python train.py --dataset="made-up ball-and-stick molecule models" --color_jitter=0.1 --isotropic=false --patch_size=[4, 4] --init="torch_default" --optimizer="adamw" --beta2=0.95 --cautious_weight_decay=true --steps=38000 --batch_size=384 --warmup_steps=1900
Rows from block 5 of a small rotation predictor, named by matrix and row number. Rows with one number belong to one neuron. Each number is 50 + 10 x the weight over its row's rms, rounded and kept within 0 to 99. All counts start at 0.
After each neuron's rows are labels from the 100 images, of 14848, where the neuron reaches its largest size: "top examples" is what is common among them. Only what is clearly more common there than usual is listed. The data: made-up ball-and-stick molecule models. In brackets: how many of the 100.
# gate: MLP gate (model.blocks.5.mlp.gate.weight, 640x160), inputs 80-159
# fc1: MLP up (model.blocks.5.mlp.fc1.weight, 640x160), inputs 80-159
# fc2: MLP down (model.blocks.5.mlp.fc2.weight, 160x640, transposed), outputs 80-159

gate.611:53 29 56 52 45 42 76 49 62 44 43 60 33 49 47 46 28 23 50 56 59 45 35 37 56 43 64 47 45 47 37 53 49 45 57 57 59 51 24 54 63 57 59 54 53 31 54 58 36 47 37 36 49 49 36 44 50 73 52 35 37 68 45 53 38 57 44 46 36 68 48 58 51 48 68 34 42 50 51 36
fc1.611:37 45 78 41 40 45 71 52 33 40 32 42 56 55 56 65 52 50 46 53 46 44 43 45 57 58 68 46 56 33 58 73 37 60 80 46 42 57 49 56 55 69 57 44 42 51 39 51 62 53 46 43 53 48 46 50 38 49 40 55 61 53 50 55 57 59 64 55 51 46 49 55 44 58 47 35 59 53 55 46
fc2.611:56 74 62 53 76 51 51 67 64 17 50 48 58 36 60 56 43 64 33 41 64 53 68 30 59 47 54 70 44 52 47 41 47 50 53 44 35 36 49 49 62 58 54 46 75 61 54 44 48 56 44 58 47 49 59 34 58 45 49 49 49 47 31 33 48 58 56 49 38 45 41 43 54 38 57 54 67 46 52 50
top examples: space-filling (84)

gate.365:38 47 39 45 55 55 61 41 59 46 68 38 62 52 42 46 68 65 44 52 47 40 64 48 43 42 58 50 34 36 48 63 42 64 55 15 40 47 38 59 57 53 62 55 55 50 51 60 53 40 50 41 55 55 47 51 39 58 39 42 56 37 30 46 38 49 42 53 52 35 36 51 52 54 62 51 52 59 57 62
fc1.365:59 40 45 63 62 71 53 41 64 63 52 64 49 56 42 47 38 38 46 32 53 58 50 48 49 71 42 54 53 48 57 46 40 49 45 58 55 59 44 50 39 49 53 47 30 54 52 52 51 51 55 50 49 61 57 47 48 52 62 52 44 51 44 54 38 47 42 60 36 45 66 40 64 78 48 36 40 38 39 30
fc2.365:49 50 50 61 58 69 48 50 72 44 60 71 42 38 56 52 51 74 39 44 59 53 41 22 59 48 51 63 46 49 37 76 58 40 51 50 56 41 23 45 42 60 56 49 52 47 68 44 50 54 57 53 52 51 46 43 53 57 61 48 48 59 52 46 37 46 47 38 59 39 45 42 45 60 45 44 57 40 57 41
top examples: dark backdrop (77)

gate.496:69 37 45 37 55 59 31 63 76 56 41 40 55 48 45 44 38 42 50 35 50 42 46 52 44 42 36 51 43 63 46 58 58 32 35 45 38 64 58 44 47 36 39 49 52 42 66 61 54 63 40 38 43 63 48 54 54 59 50 34 41 24 53 54 41 44 37 56 60 57 50 38 59 46 36 51 51 45 44 58
fc1.496:60 48 60 54 51 58 56 35 57 37 29 28 41 40 42 29 44 54 58 42 59 58 69 54 53 33 44 43 47 46 33 39 56 44 50 37 50 65 58 49 20 46 41 46 61 36 68 67 53 51 56 44 55 57 49 48 49 46 62 44 67 48 43 42 41 42 39 46 40 51 34 45 66 50 50 51 36 52 47 63
fc2.496:44 46 47 39 35 57 65 45 55 35 59 64 39 39 46 42 64 54 57 40 48 50 40 46 46 55 40 47 44 57 56 61 46 55 28 58 50 60 56 52 58 38 60 68 44 67 53 55 54 50 62 32 47 54 51 54 51 49 42 71 44 61 56 50 62 34 47 44 47 52 54 59 38 52 57 46 42 49 49 50
top examples: space-filling (88)

gate.4:60 44 47 48 65 43 37 56 50 62 35 67 43 52 45 48 48 49 44 56 44 53 31 26 52 32 44 52 63 58 68 42 50 61 56 50 80 45 38 41 60 48 62 61 49 59 53 44 68 53 58 55 71 44 33 45 39 59 53 50 51 39 33 46 62 34 53 52 42 43 51 65 32 62 49 65 34 45 49 50
fc1.4:63 39 37 43 42 45 57 32 50 36 43 33 69 52 59 40 42 72 50 70 63 56 62 48 52 52 46 48 43 47 51 53 47 27 42 62 60 57 43 58 36 54 55 61 45 54 61 56 58 47 64 55 49 49 58 44 48 42 56 51 40 41 66 52 52 37 44 47 44 57 42 53 65 40 50 46 59 44 38 54
fc2.4:37 51 56 57 44 57 55 46 57 74 58 36 38 63 42 61 63 60 63 49 47 51 71 57 50 59 57 43 59 47 39 77 37 43 50 53 59 43 61 55 47 56 45 53 44 30 52 36 42 53 56 50 55 43 53 46 45 55 53 52 49 41 67 46 41 41 32 44 47 32 47 49 47 52 59 55 46 52 52 47
top examples: small balls on sticks (64)

gate.258:38 59 42 67 46 55 57 49 49 44 57 62 54 42 38 40 53 54 57 60 64 54 54 58 81 43 61 56 49 34 58 51 53 48 48 41 71 65 24 52 56 42 66 41 46 52 59 61 52 54 52 32 52 41 53 56 46 42 55 39 67 70 50 56 29 42 48 36 61 42 55 52 48 44 56 38 57 38 51 51
fc1.258:62 53 57 50 39 61 60 52 62 42 33 43 45 50 47 45 59 50 51 63 42 56 40 52 44 70 51 59 47 53 45 39 62 47 48 48 50 45 51 45 39 60 57 44 46 47 41 58 34 30 64 45 42 75 63 56 56 62 60 52 53 44 56 60 48 35 38 44 64 50 45 45 53 47 25 48 64 64 64 60
fc2.258:52 59 46 38 36 61 47 56 61 44 46 99 75 47 57 21 48 52 52 35 57 42 23 22 56 46 52 39 44 52 48 56 52 52 48 51 45 50 61 58 57 49 54 45 59 47 56 51 58 44 50 52 55 56 39 51 51 39 42 46 40 52 46 61 73 47 47 34 57 50 55 55 49 51 52 58 42 51 47 51
top examples: dark backdrop (80)

gate.543:50 28 44 47 57 64 67 39 36 49 53 49 52 56 59 57 47 61 50 44 53 42 66 42 43 36 70 35 39 51 42 56 38 45 55 48 35 49 46 52 44 55 62 55 73 52 45 55 40 51 44 53 52 44 37 43 34 64 59 61 38 54 55 50 68 57 47 33 52 56 50 49 42 41 65 62 64 73 52 54
fc1.543:43 50 62 54 50 47 54 74 56 52 53 60 47 47 64 54 66 52 42 26 67 59 49 51 43 40 63 53 39 50 67 57 45 53 42 29 29 47 62 51 45 62 46 38 47 39 67 45 54 52 58 46 37 56 48 50 57 64 36 55 44 47 45 48 50 92 38 54 51 51 48 52 37 35 61 42 68 39 48 43
fc2.543:53 37 49 40 48 62 47 54 47 53 23 85 49 63 52 44 47 53 39 51 46 41 58 50 48 42 53 44 35 44 53 10 49 47 50 47 48 57 43 43 60 42 25 49 65 45 46 48 50 54 46 53 53 56 49 59 46 44 52 50 48 58 57 57 49 52 37 44 68 57 63 46 49 61 40 45 46 59 55 52
top examples: space-filling (73)

gate.569:48 48 50 45 55 54 54 56 56 46 63 44 47 26 40 43 45 49 46 46 54 39 51 33 57 39 53 56 29 60 40 45 51 57 25 57 54 49 43 47 66 55 44 20 43 55 55 65 48 53 52 42 46 49 51 43 60 37 39 56 48 47 55 40 52 38 53 70 66 49 64 41 61 59 44 51 45 43 53 58
fc1.569:49 34 53 59 50 65 39 58 59 44 43 55 59 48 48 60 36 50 47 32 51 43 50 40 65 64 47 46 41 50 54 43 38 70 58 57 53 49 51 48 47 53 39 63 50 52 35 53 52 53 55 59 52 53 58 46 42 58 49 48 52 45 39 43 53 66 63 47 73 42 64 43 40 52 43 57 43 44 60 39
fc2.569:43 30 55 22 58 50 42 57 27 78 31 54 45 58 47 58 34 34 51 60 45 42 48 37 51 43 65 65 56 50 50 47 44 48 54 64 48 41 66 48 48 37 50 48 58 40 54 51 47 49 45 55 55 58 63 59 40 61 55 49 59 60 63 80 54 53 41 51 56 45 49 51 34 57 44 50 52 42 50 41
top examples: space-filling (98)

gate.571:46 56 58 57 56 49 43 51 57 49 51 54 46 46 52 35 77 43 66 37 48 49 25 51 37 57 42 60 42 45 61 57 52 54 54 63 59 44 79 56 50 39 49 51 42 50 51 42 29 53 43 47 49 45 43 50 52 35 32 48 58 53 46 66 66 32 55 55 44 49 44 55 47 50 60 33 44 50 56 36
fc1.571:51 42 49 55 64 40 47 38 59 57 51 52 58 53 55 72 38 64 49 72 73 42 51 73 59 52 62 45 43 44 38 44 47 57 63 54 28 47 47 37 48 43 64 52 47 59 42 60 37 62 33 54 63 59 54 54 42 59 72 42 56 23 47 49 35 67 54 46 50 43 54 41 41 50 42 57 59 58 51 40
fc2.571:53 47 39 51 46 58 44 42 53 67 44 56 21 52 44 43 45 41 54 60 28 52 43 51 30 53 55 27 27 62 52 44 56 52 52 45 70 46 43 48 41 48 50 51 32 35 44 44 59 47 55 50 49 57 52 50 31 51 53 50 51 59 66 65 42 55 64 64 54 72 44 51 44 55 25 45 46 51 52 45
top examples: space-filling (77)

gate.107:46 53 44 53 50 29 52 41 57 58 56 59 56 55 48 65 55 54 32 59 47 47 48 59 57 63 55 61 46 36 45 40 45 38 62 51 65 65 50 62 51 71 35 26 50 42 53 62 32 65 55 56 40 41 45 64 53 50 42 58 54 48 40 49 61 60 54 49 58 70 45 66 56 54 47 62 74 62 46 65
fc1.107:50 36 44 30 46 41 55 50 33 54 56 36 52 41 54 42 54 71 49 57 63 43 62 42 47 63 57 70 43 56 37 31 49 54 45 58 50 54 58 58 39 61 43 47 46 40 42 57 36 56 59 61 45 58 57 53 41 68 59 67 53 43 67 81 59 58 66 34 59 35 50 46 53 46 55 53 61 57 43 52
fc2.107:51 28 48 34 32 54 51 57 31 42 28 83 56 46 50 47 49 43 55 49 49 49 42 57 54 44 50 40 40 42 65 28 57 52 48 54 47 60 89 43 66 41 65 51 57 64 44 63 46 48 43 49 42 53 42 55 48 54 41 49 57 70 48 63 55 46 53 48 58 62 65 50 44 58 51 49 57 56 51 40
top examples: space-filling (68)

gate.445:38 29 37 42 53 51 47 42 66 31 44 30 43 56 53 47 38 43 52 58 44 50 53 43 53 51 64 43 63 39 52 33 40 44 50 59 54 59 42 37 63 46 46 45 45 54 49 70 62 52 56 60 50 61 51 49 42 56 45 69 32 56 49 60 47 31 44 36 58 35 35 43 52 62 23 57 59 48 56 43
fc1.445:50 51 58 41 55 44 54 65 31 51 41 81 56 60 52 67 27 40 43 44 55 54 41 43 52 58 63 52 62 62 42 44 56 57 39 49 38 53 47 50 50 55 38 55 55 51 62 51 69 34 58 65 57 50 46 34 51 27 46 51 34 51 50 63 68 69 61 58 49 57 37 52 55 72 70 66 54 44 57 38
fc2.445:45 27 71 54 48 63 56 53 53 59 66 29 51 49 49 44 57 32 73 50 36 50 57 65 59 66 51 72 53 54 38 64 49 52 50 52 57 48 45 60 76 53 50 50 36 51 52 54 32 45 52 51 51 41 74 39 43 55 64 49 40 48 48 49 49 48 51 52 42 47 34 48 52 67 46 48 48 50 45 41
top examples: dark backdrop (96)

gate.13:44 45 44 38 47 53 44 53 49 57 54 56 46 40 55 67 46 60 44 41 50 59 24 37 42 52 48 52 47 62 55 60 43 39 48 42 43 60 50 41 27 46 45 53 50 48 54 45 42 29 51 49 38 44 50 50 37 55 50 52 36 51 47 42 45 51 61 34 58 46 51 56 54 47 53 67 57 49 99 61
fc1.13:40 41 55 60 55 66 43 57 42 58 47 47 50 46 48 51 51 44 47 42 36 50 51 51 44 49 59 56 58 53 52 72 52 54 55 40 51 56 48 69 55 35 52 60 53 37 50 66 58 51 49 46 59 42 39 51 43 64 46 38 41 39 51 49 70 45 65 52 47 52 64 48 44 46 66 48 43 60 45 59
fc2.13:44 28 47 41 30 63 48 50 51 28 52 56 57 42 49 49 56 44 49 41 44 70 50 56 34 47 50 48 48 49 53 50 51 70 49 43 61 52 48 30 56 46 50 50 54 53 47 57 47 77 48 50 34 51 53 51 54 49 50 50 46 55 57 59 64 49 57 53 44 58 55 51 50 49 49 40 45 49 82 44
top examples: dark backdrop (78)

gate.583:48 55 52 48 52 44 48 71 39 56 74 52 45 45 36 42 50 45 47 57 59 45 45 51 53 46 56 58 56 55 34 49 55 46 28 53 52 56 31 45 49 58 44 17 46 44 66 61 56 50 33 42 52 47 51 31 54 39 54 61 58 41 62 34 52 43 56 59 63 37 56 39 45 48 46 44 44 52 47 64
fc1.583:60 75 53 42 51 47 54 49 47 42 47 45 41 43 53 41 65 40 59 54 43 41 65 51 33 39 40 61 45 56 42 48 60 48 46 45 44 37 61 48 50 57 65 38 54 63 54 43 47 53 54 47 44 43 46 55 51 45 47 54 37 48 57 57 63 35 34 57 29 51 55 52 75 53 59 54 49 46 41 49
fc2.583:47 72 46 72 44 57 57 49 75 27 72 43 48 47 52 42 70 72 51 43 56 57 53 54 49 56 39 33 45 52 50 48 53 52 49 39 54 53 34 50 49 62 42 52 38 65 45 51 56 51 56 46 42 44 44 45 63 44 40 51 35 39 47 21 46 42 50 45 45 53 53 53 68 43 55 53 48 62 49 59
top examples: space-filling (93); balls: three (25)